From a checkpoint of a small image diffusion model: adamw at rate 0.0014, 19600 steps.
Rows from block 2, named by matrix and row number. Each number is 128 + 24 x the weight over the matrix's rms, rounded and kept within 0 to 255. All counts start at 0. Numbers have three digits each.
# ada: adaLN modulation (shift, scale and gate of each sublayer stacked) (model.blocks.2.ada.weight, 768x128), inputs 64-127
ada.362:128123118122135125134139135134139142128120127134120125114130127130122121133123133126130137123133134124133108122128132124128130128127135125135120131141146137132129125128131137130126128123122136
ada.363:139142136114116124123113119118120104133137137109142128155115130126135145124143130135126109116117118118128143118108117134134133142123116136117126117117092106128113131117122135116129135130140122
ada.364:119146197104118110138112072099105110133131137103144130111110157105137157132153138151110102121114109132145156226206104160159140136089110149097098116105122112150096161171109146111140146196158111
ada.365:122121121129136135123133131141122133124121140133120116118131129139124128120129132127125130125134132133134122120127136125122124122134134140136131131129136130115138134122145135131129128125127130
ada.366:133136139117123123123126118124132116132125137116141124137120129134133137134140133130118121127128117141132139128131124129129136129124120124123134120120117124132121135130117122117133130128124124
ada.367:131133140136120124129123121126118119134125119125129143133128126111114135123125118138136122130121136123121133130131122137129116131122128136123119119122120127141132143125134132134137133129118127
ada.368:137138138118113123132127113118114115134139141120135147147121141117129139121144131139126113118126118130126146134124122147127123140124113129119133126127106108138124130117129126117133127137132119
ada.369:129149183109108112143099076104093102143145139096148141140104151114134163129151123164127100116124098145145177164150100160155149141090113154098102124104084101124104140153115143121149142167144120
ada.370:133136165123115114136124100110114107136136135111138145139114139121130148121135137144113112128117116135141148149114113151142134133108105131119116114112095116141112146132116137113138136153136111
ada.371:116113108134147137110142147134148157113130106146113108101142119124124106138115128116133144134136143121126105126136148106110116125141139118143128142143160148122151122133144129135116121120122141
ada.372:141111076142156153131160184154150159111116106157104108128160122151129100125118126113157161149136162132115092068081152091111106108165160109148148144161163153110149097116146127153117120081117159
ada.373:104106113152159141130147151145138163103117106146106117085148111131126108132104121110133149125146144127125100128145149105116119120134157118155138145152173160112148121139147115143103110117113148
ada.374:130130132124116122124123124135130120125132128127130126138117125128127129140131134131126125131123123122140136130128136133129122129128126128129132124123122128118127127126123123134140126133126132
ada.375:121122116130137131128132142143134140126126125133120120117134118128124114119129139114132142131129133124122111125131134120125124138138133124138134130129148136129137134126138125134122129125128138
ada.376:123123124135127129125134134126130135136125129133126122119135120122131126137127125124127128117136128140129118124127128129125128136132125132132121129125134138134130123132123126138133121127130134
ada.377:125128166124123133125125102121123120122131126125138125127130131123126135137127139128133128118126110130121150181171114139132130122119125141131111123125125126135119134133124137131131127158131133
ada.378:142143129119111136123116120115113103146146149112141141165116134129115147121139132151127111131119122140134153103103116140137131126131117128127135120115083106113106118127130133138148138118140124
ada.379:132120095138133135130135154141136137132124119144121131127135132127131108128118129118148148138130137105126109098116141111108120123151147111135137136135147140108141111113148114138115125097123141
ada.380:110146208110112111140103064104103117130125143105141132107101137111120158117138132146109111121126106146135161221189111161153131136082109145104106120108113113147114170176113144109140144203151105
ada.381:113111094150160143117149157147142158104114112152106120091149112141119101140109116109135154134144147118121094115135156102120103128143149118148135148156178159118155111131152119151119117108103147
ada.382:135104060150156159116161191158157162118123109156106110124156103148118098130105118098150159132147146125098093057087155087104107112164159106159166155158148143109161096116159102157117098065101159
ada.383:117119124126128131132120131128125130126132137127129121129125129127136129131124118132131128118129119137150122128127127130129129134124124119129122129123130129119127125127121125130124127123139136
ada.384:128135130136120148113131147137125104133123133128140148209114101131097144122119117134132106115143120113131177056077121140130129124157121137118148130106057112135114144085119105125132121076119122
ada.385:138130108128127129127130142131129129132130123133128136132123140111130122140118135136132134124128122117124119117136132110132139131130136118128128126136139123133127127141128124121135132117125138
ada.386:204194157077069076149070080074087049178171181063186152228064178082131188135182161173081066117077075127159185150146063166178173166075069157067101065070056050157053161141071156071181168159168082
ada.387:132120125134126130112133134133130131116131122125118126140131123136131133131123114124130125137121140139120129084084132130136118115129122145135122133128112130114128123121132129128136131113124137
ada.388:126128137131126127128124126128120119131114124124132137141120124135127137118132121127128121124134117128124142115120121139127139126130122132123121125118108120145123141120127118122127131118129120
ada.389:108115134140147150117138133144128141123122121146119120108144119137125115127115121117135147127143140118130129125124140125118111116146141106149137140140140144120150120119139130146116123127123141
ada.390:129139131134126129141125122118126123128123142124124140135135128138126138146133136132129125120141135126141138129131115135130129122125123137117124138123115132121120133143122130141131132130131125
ada.391:157150112115113113129115120116128100152141134118152135154110145114119135128143149138119119126106096122121138156169103120133139130123116137100140099117125105135106137131103131109146132138130121
ada.392:109111130137134146122135135138141153118112113147100112083152119141131117117118116117144149129145152129107111140135143112120115118130145129144127151140142149123149114138135139140115120138118135
ada.393:119117114140134145112141142146147143116127107141115127109139112143130117120116115119140140131132140120114112109109140117118111115144143119138138137138145138132145112113141116138115115114116137
ada.394:127126120139132130127136135131124138118128124127126125115135126131125124120122129125131132133131137141122111118111133128130120122125129140137120135131133137130135130146139132130120122122125131
ada.395:132123107139144130135136143137133138122119121135114126108137121146124115125124126124135145126144137137132102107110132126123126105131129138137114131128151139115130124151125127132122129110124135
ada.396:111121140128129145116125128139129129136121127131123129138135129138121135112128124126142124115140124127121149109109127132135118111138130129134142140136094124133134119127126141148130128119127141
ada.397:114112135135121127133121124131130137120128120137126130096135113121114111129116129119134136122120123113129114172157131127129110145122128115133126131128142138136142131111135124132106129158119127
ada.398:140128132120124118133109111109118115137138145115134135123115164114142142138141138138128126124113117125133136151148123126148124146103122142124117117130126109120122124133127148125142142161145130
ada.399:132143156118110103135110092102110107131142141103139131134106136115130154119142137142111104113116106131131147148139110148149136156098107135113120109106092111133109148154116135107133135154147107
ada.400:126126106132137140128135144140121143126116119140117129113137118134128112128113125119137143133142134120133112117128136123119127121140135120135133143141144147126140130142141125143123124107122133
ada.401:115123135131141135127129134135124135139131119131127128113137124133137126128121134128125133125132130123119126132129126127126121134134140123135133134135143133121137129122134125139128127129122135
ada.402:140126100133129149114131145137131121139129125135133130174137120143127124119121121120142127130132127113111145067085133124114132130157139112135150135134101121119133119090144119140126117083114140
ada.403:138135130119113116127126120121127116128140121121133129138120120123136120135129134129118119133115123131138125136125127136131136131118121122121125112121117115133118128124122125111131126132115123
ada.404:173151107121093124112110134122143099134139140116134129167107128120105137117132120135125112133107123126115133093089118131137142132130107134114152115118080094137107124126110111106145120107120117
ada.405:127129133119119119133126120118126111135137129132133126135114116118131126144132135126127125134129117122136137153159127137130127142122120123118126118121125119121119130098128118115141133145120130
ada.406:129121133136125126127129121121121128114127126131120104095124117130129125115122117129135128137129143129126113135118140136126125140122117126132124127128124130124136127146127127128123137138134119
ada.407:127124117130133139117132142145134141116124120138123113115134110132120116114114123119129126137127145126133112093087146139127117142136122127142127136128125138141142130138135115130114125111128132
ada.408:105123149123126138120122122133129131138132122127131133141132140130142142129130128132134129118140122127121141126127129133127136115126137119139126137138123131129133128134132152134129118129122131
ada.409:144140113124121132120128136136132118132135122127140131153124135127132129131126133127124128133118126124133133101110126128128138124135132119127139126129117117140119129129131116124134124109127131
ada.410:128111100137136151107144158145147142121126126144110126122148127152119106122115117117152141124133145121117118102113143102117108122151139141152149144149125131122144110108140121149123119107115151
ada.411:157154140101094109144091100096106085168156156098159147163104167100129159144158149157111097110096096130137164164167087143159144153097099160100115100110099078142095141134103152113161157162164109
ada.412:147152138103107108135122103114118102156152138108159141151104140115132128138137147144106109131100097124139153172165106138134154136123115128098130093114125101144102143129115119100142124139121115
ada.413:145144141114108111124114106108125110137126137108138128137117144116127150122145131135114112134112127144126136155133109134150140131109110135106114107107101101140105133140116137110137141154133109
ada.414:104139165114114107149112096107106102151134143112159134154109124124135144120141140134105108104117088116153166166168101157136146142115105135101122104102112116150109153096103129119129138151144104
ada.415:117116112144146138133150156145138151113133113149126119126135108147131102131107129114126144126135139106122111101118145120101125124152144116136144134133162146133143123107134107139115129100123128
ada.416:113114137141140137127131133138120143119129132128127137124133129137124131130128136125132134116143124146124133122125128125132121115129135141133121135127141140123139139126135133145125132126129129
ada.417:121124114139153148121139152145139140123128117144121131124138116130111116125112137118138142124141130114130117095112146120116116128150145121142149149143135143132138123131141110140112119096119148
ada.418:130136129128121120128133127127135127139127123130138128147132118129126117133124125125114125123120117129140136135137122132122136145133128125125130119118129129130124133102121132129119122126124121
ada.419:119114107141146147126142144142135146126110116149113128097145131137139109137115121124153151123144146124125107133147148111120118113133155132148125150155155142116141110140142129144124123129117152
ada.420:137139132125129123126123122110106109124130135113127143161113128129136150136143128142114108134135126143136143095103118138141131121119119123122111123116098124144111140149124124121136131113136123
ada.421:144135110135134131126132132128135128134128132130123125109133146126127126142131127130139141141127139142131111144155131112127131118121136139129124130138151124117128114166136132135144130140125135
ada.422:206197158074071067152066067063082043176169173063190157206054171093154188128190160179070058138073072134165183160140066179177176174054066148070095060066054044162052162168075149057173168171167082
ada.423:151141103118114119134126133124127121125131128120123112130117135125135133134139125129122123143118137124124114096105128138138142124118120133123123128129119119125123116169121126122134136115130131
ada.424:124125127129135139124134136136135130134124110135132134153137118140132128132119131129137134122138129127124138097100131135121125098144134117128137128132125138122129119106135114132119116103111134
ada.425:134129129127134126137129121117115117130133123126125134118121137129138140133143135134129128129139130124136119148153123129131124123115123125128122126131134134119120125158127139131131138149141133
ada.426:138149157109119096147123099100103108143145142095141132146103145110127157131149136152103099136124116146145146141140098147147138147092110140112099115108107108133100137163114148108147146150154118
ada.427:144131119132115138120118130133134122133122125127126126143137133129120134118134128121138128124123135130113125112102122126139130122122125130118138126121105115133121113132124140133136132123127121
ada.428:135131112136143138117128125139138133127124120129125139118138145126130118122122134131145145117136113135106124125135137116123134114135147118143132132142142127120136129147141131135121123122126150
ada.429:119123128130128151111134145147144125133130121139129127168133118131109127122120130123150128114146122115114155080088132122114128113161139118136163134137108134118131128104128113136127118087109140
ada.430:156141109120118119123114143129134110134128139110132131161123135128116127125135119125118117127116128126131129114126118116139138133130116141114132114110105108138108125123117123107140130109122129
ada.431:125148146123114121132118115120108108146131136108148127175118125118115143130135127134114105116124107138133156123135105147138146133122115136108125112109105111135103139125114135122135135117131116
ada.432:129140152124115122123117115120113104134125128112139129167119126120112156129138128142125105126132124141128157108099113151144140135122106138117115121107075112142110142122121134113134137124131118
ada.433:135132127119115131124127128126123120136139125119140127159127122126134135132125138130132119120126121125109143105105119132133132127136128127127132122124099118117126131122125135130139134116128135
ada.434:128128141123136118133128113115123133133118125123128138094124143126148133103139125130120128137130133129134108155135126137127139132104130119124104127118148120145125127158128142114117135152144117
ada.435:129124105133131124132127134123129133121131143132120115095127131140132124136135125124129131142131142144138100161170130117130124124119125140135120133135156140117125124153127139134138139144138130
ada.436:120129139130130131125136127138131132132128124134130126140137116139130132120122118124126121135130140123135138106099132138125123145138125121132138138123115130131135127110132127141125125116131130
ada.437:117113136125141131138138128126126143122122113136119120104139119138147122127123121119131140122138143113127121131110137139120118131131136114136122144132147145130147122116134128133109117136136125
ada.438:136140140119112110141116115116122108133138136114139124147111133115122140134141136141121112119122119141134141139137119134136143137116115144114117113111104113127112130134109132110146147133138115
ada.439:132125122136130124114127135131137125119132111129129126130122132118130127123122128127121128142118137125134114107096140129124129134122131122133134129131122138144134120128135120121123117119123139
ada.440:127122101134134140118136147141148141122121120141124127131140119137122112130117124120139145132126130123118119101119138113114121114145146124140142138142143136116139119114135117135125124108122137
ada.441:108104115139145147124144141139145150119121116155102129073144128130123107129106117121154153134138150121121108129123155115112103122137146120155140161159150147114156105136147116146122121132118151
ada.442:139144129117116120133124128124125121124136122115128123144121122132133141130128127131117121136128134147125119099102121141148147124115116125123121121123107117136112125174132118123138131106131120
ada.443:136147139113118121130112116115123102140134135117139133146111132119137141130138127142119114136118119125141148127120120145133141128120116130112130117121099110141111129131111124114143131127132116
ada.444:136140130117123112131125114119135116148138117123145132126119129121140120126131145122114129126108112108130134160163122133126136137126132112117134109126139118135123124111126118115126129148125123
ada.445:146148130130128119136119122123120112144129138115140145141111147121126135137133130140113121138119122123137136142149113124127152128117123139110125116124118110147114136150121119107146135131123127
ada.446:118130129139138130128134137130128139116119133125118125122131134140117136125122127134128127128137145148128117101108130123130128119127133129132124139128129132130126132169128128138123128107137132
ada.447:151147129108108120108114122127132108142145136111153119184111121125121137114133124131111111131106107117130166088076115138130145136142115135111151111112084102138114132087108120110142130102125110
ada.448:138125108128149136137136144139132138139122124140125139138133134133132117141120124127135141135140126118132130100112141123110136119142143115140128137143144138114138119123141124136130118109126142
ada.449:143117077136153118141148161135139165111114121148105111076145130130131096144118135111135164153139160144125066129140145096117126118130150123142114143146203161105143112172144127144120129123128145
ada.450:150144126115119130133116132120128109135134131120134136152108139130134145124139128138125109147136129126134134104099120141128149135115118134115123124122095105146111127151117116098139129116127119
ada.451:125122134133135123146126127124127129120131129130120131115136126131128128141139134123130130120145131129133119151156127131127115127122118134131111128128135138113127127129131130131126136146131126
ada.452:132130120132132113113132126122136131120135123128126122090125128116114123124132139124118124132104127145139101155145124117134118133115124129117125128123148138143127134155118130119120133145132129
ada.453:134116120130128148115128139145144135110117121136109115144136124139124127127121113118147133125139142126107134094093149125128111113140131121150133146142104132118144108116132118133123122115117140
ada.454:125112123134126136125129130123135129117125136133117132089132140133127131121131118131136133135135139135131111149144132115126118125110127151138125137134137127121131116140137136118143117155129124
ada.455:138138123116112123129119126127132129131145132126131124135117126112126126137124143132124127135121125127116130112099130134132136142118126125130123124127126124117131120144130125132132131117123134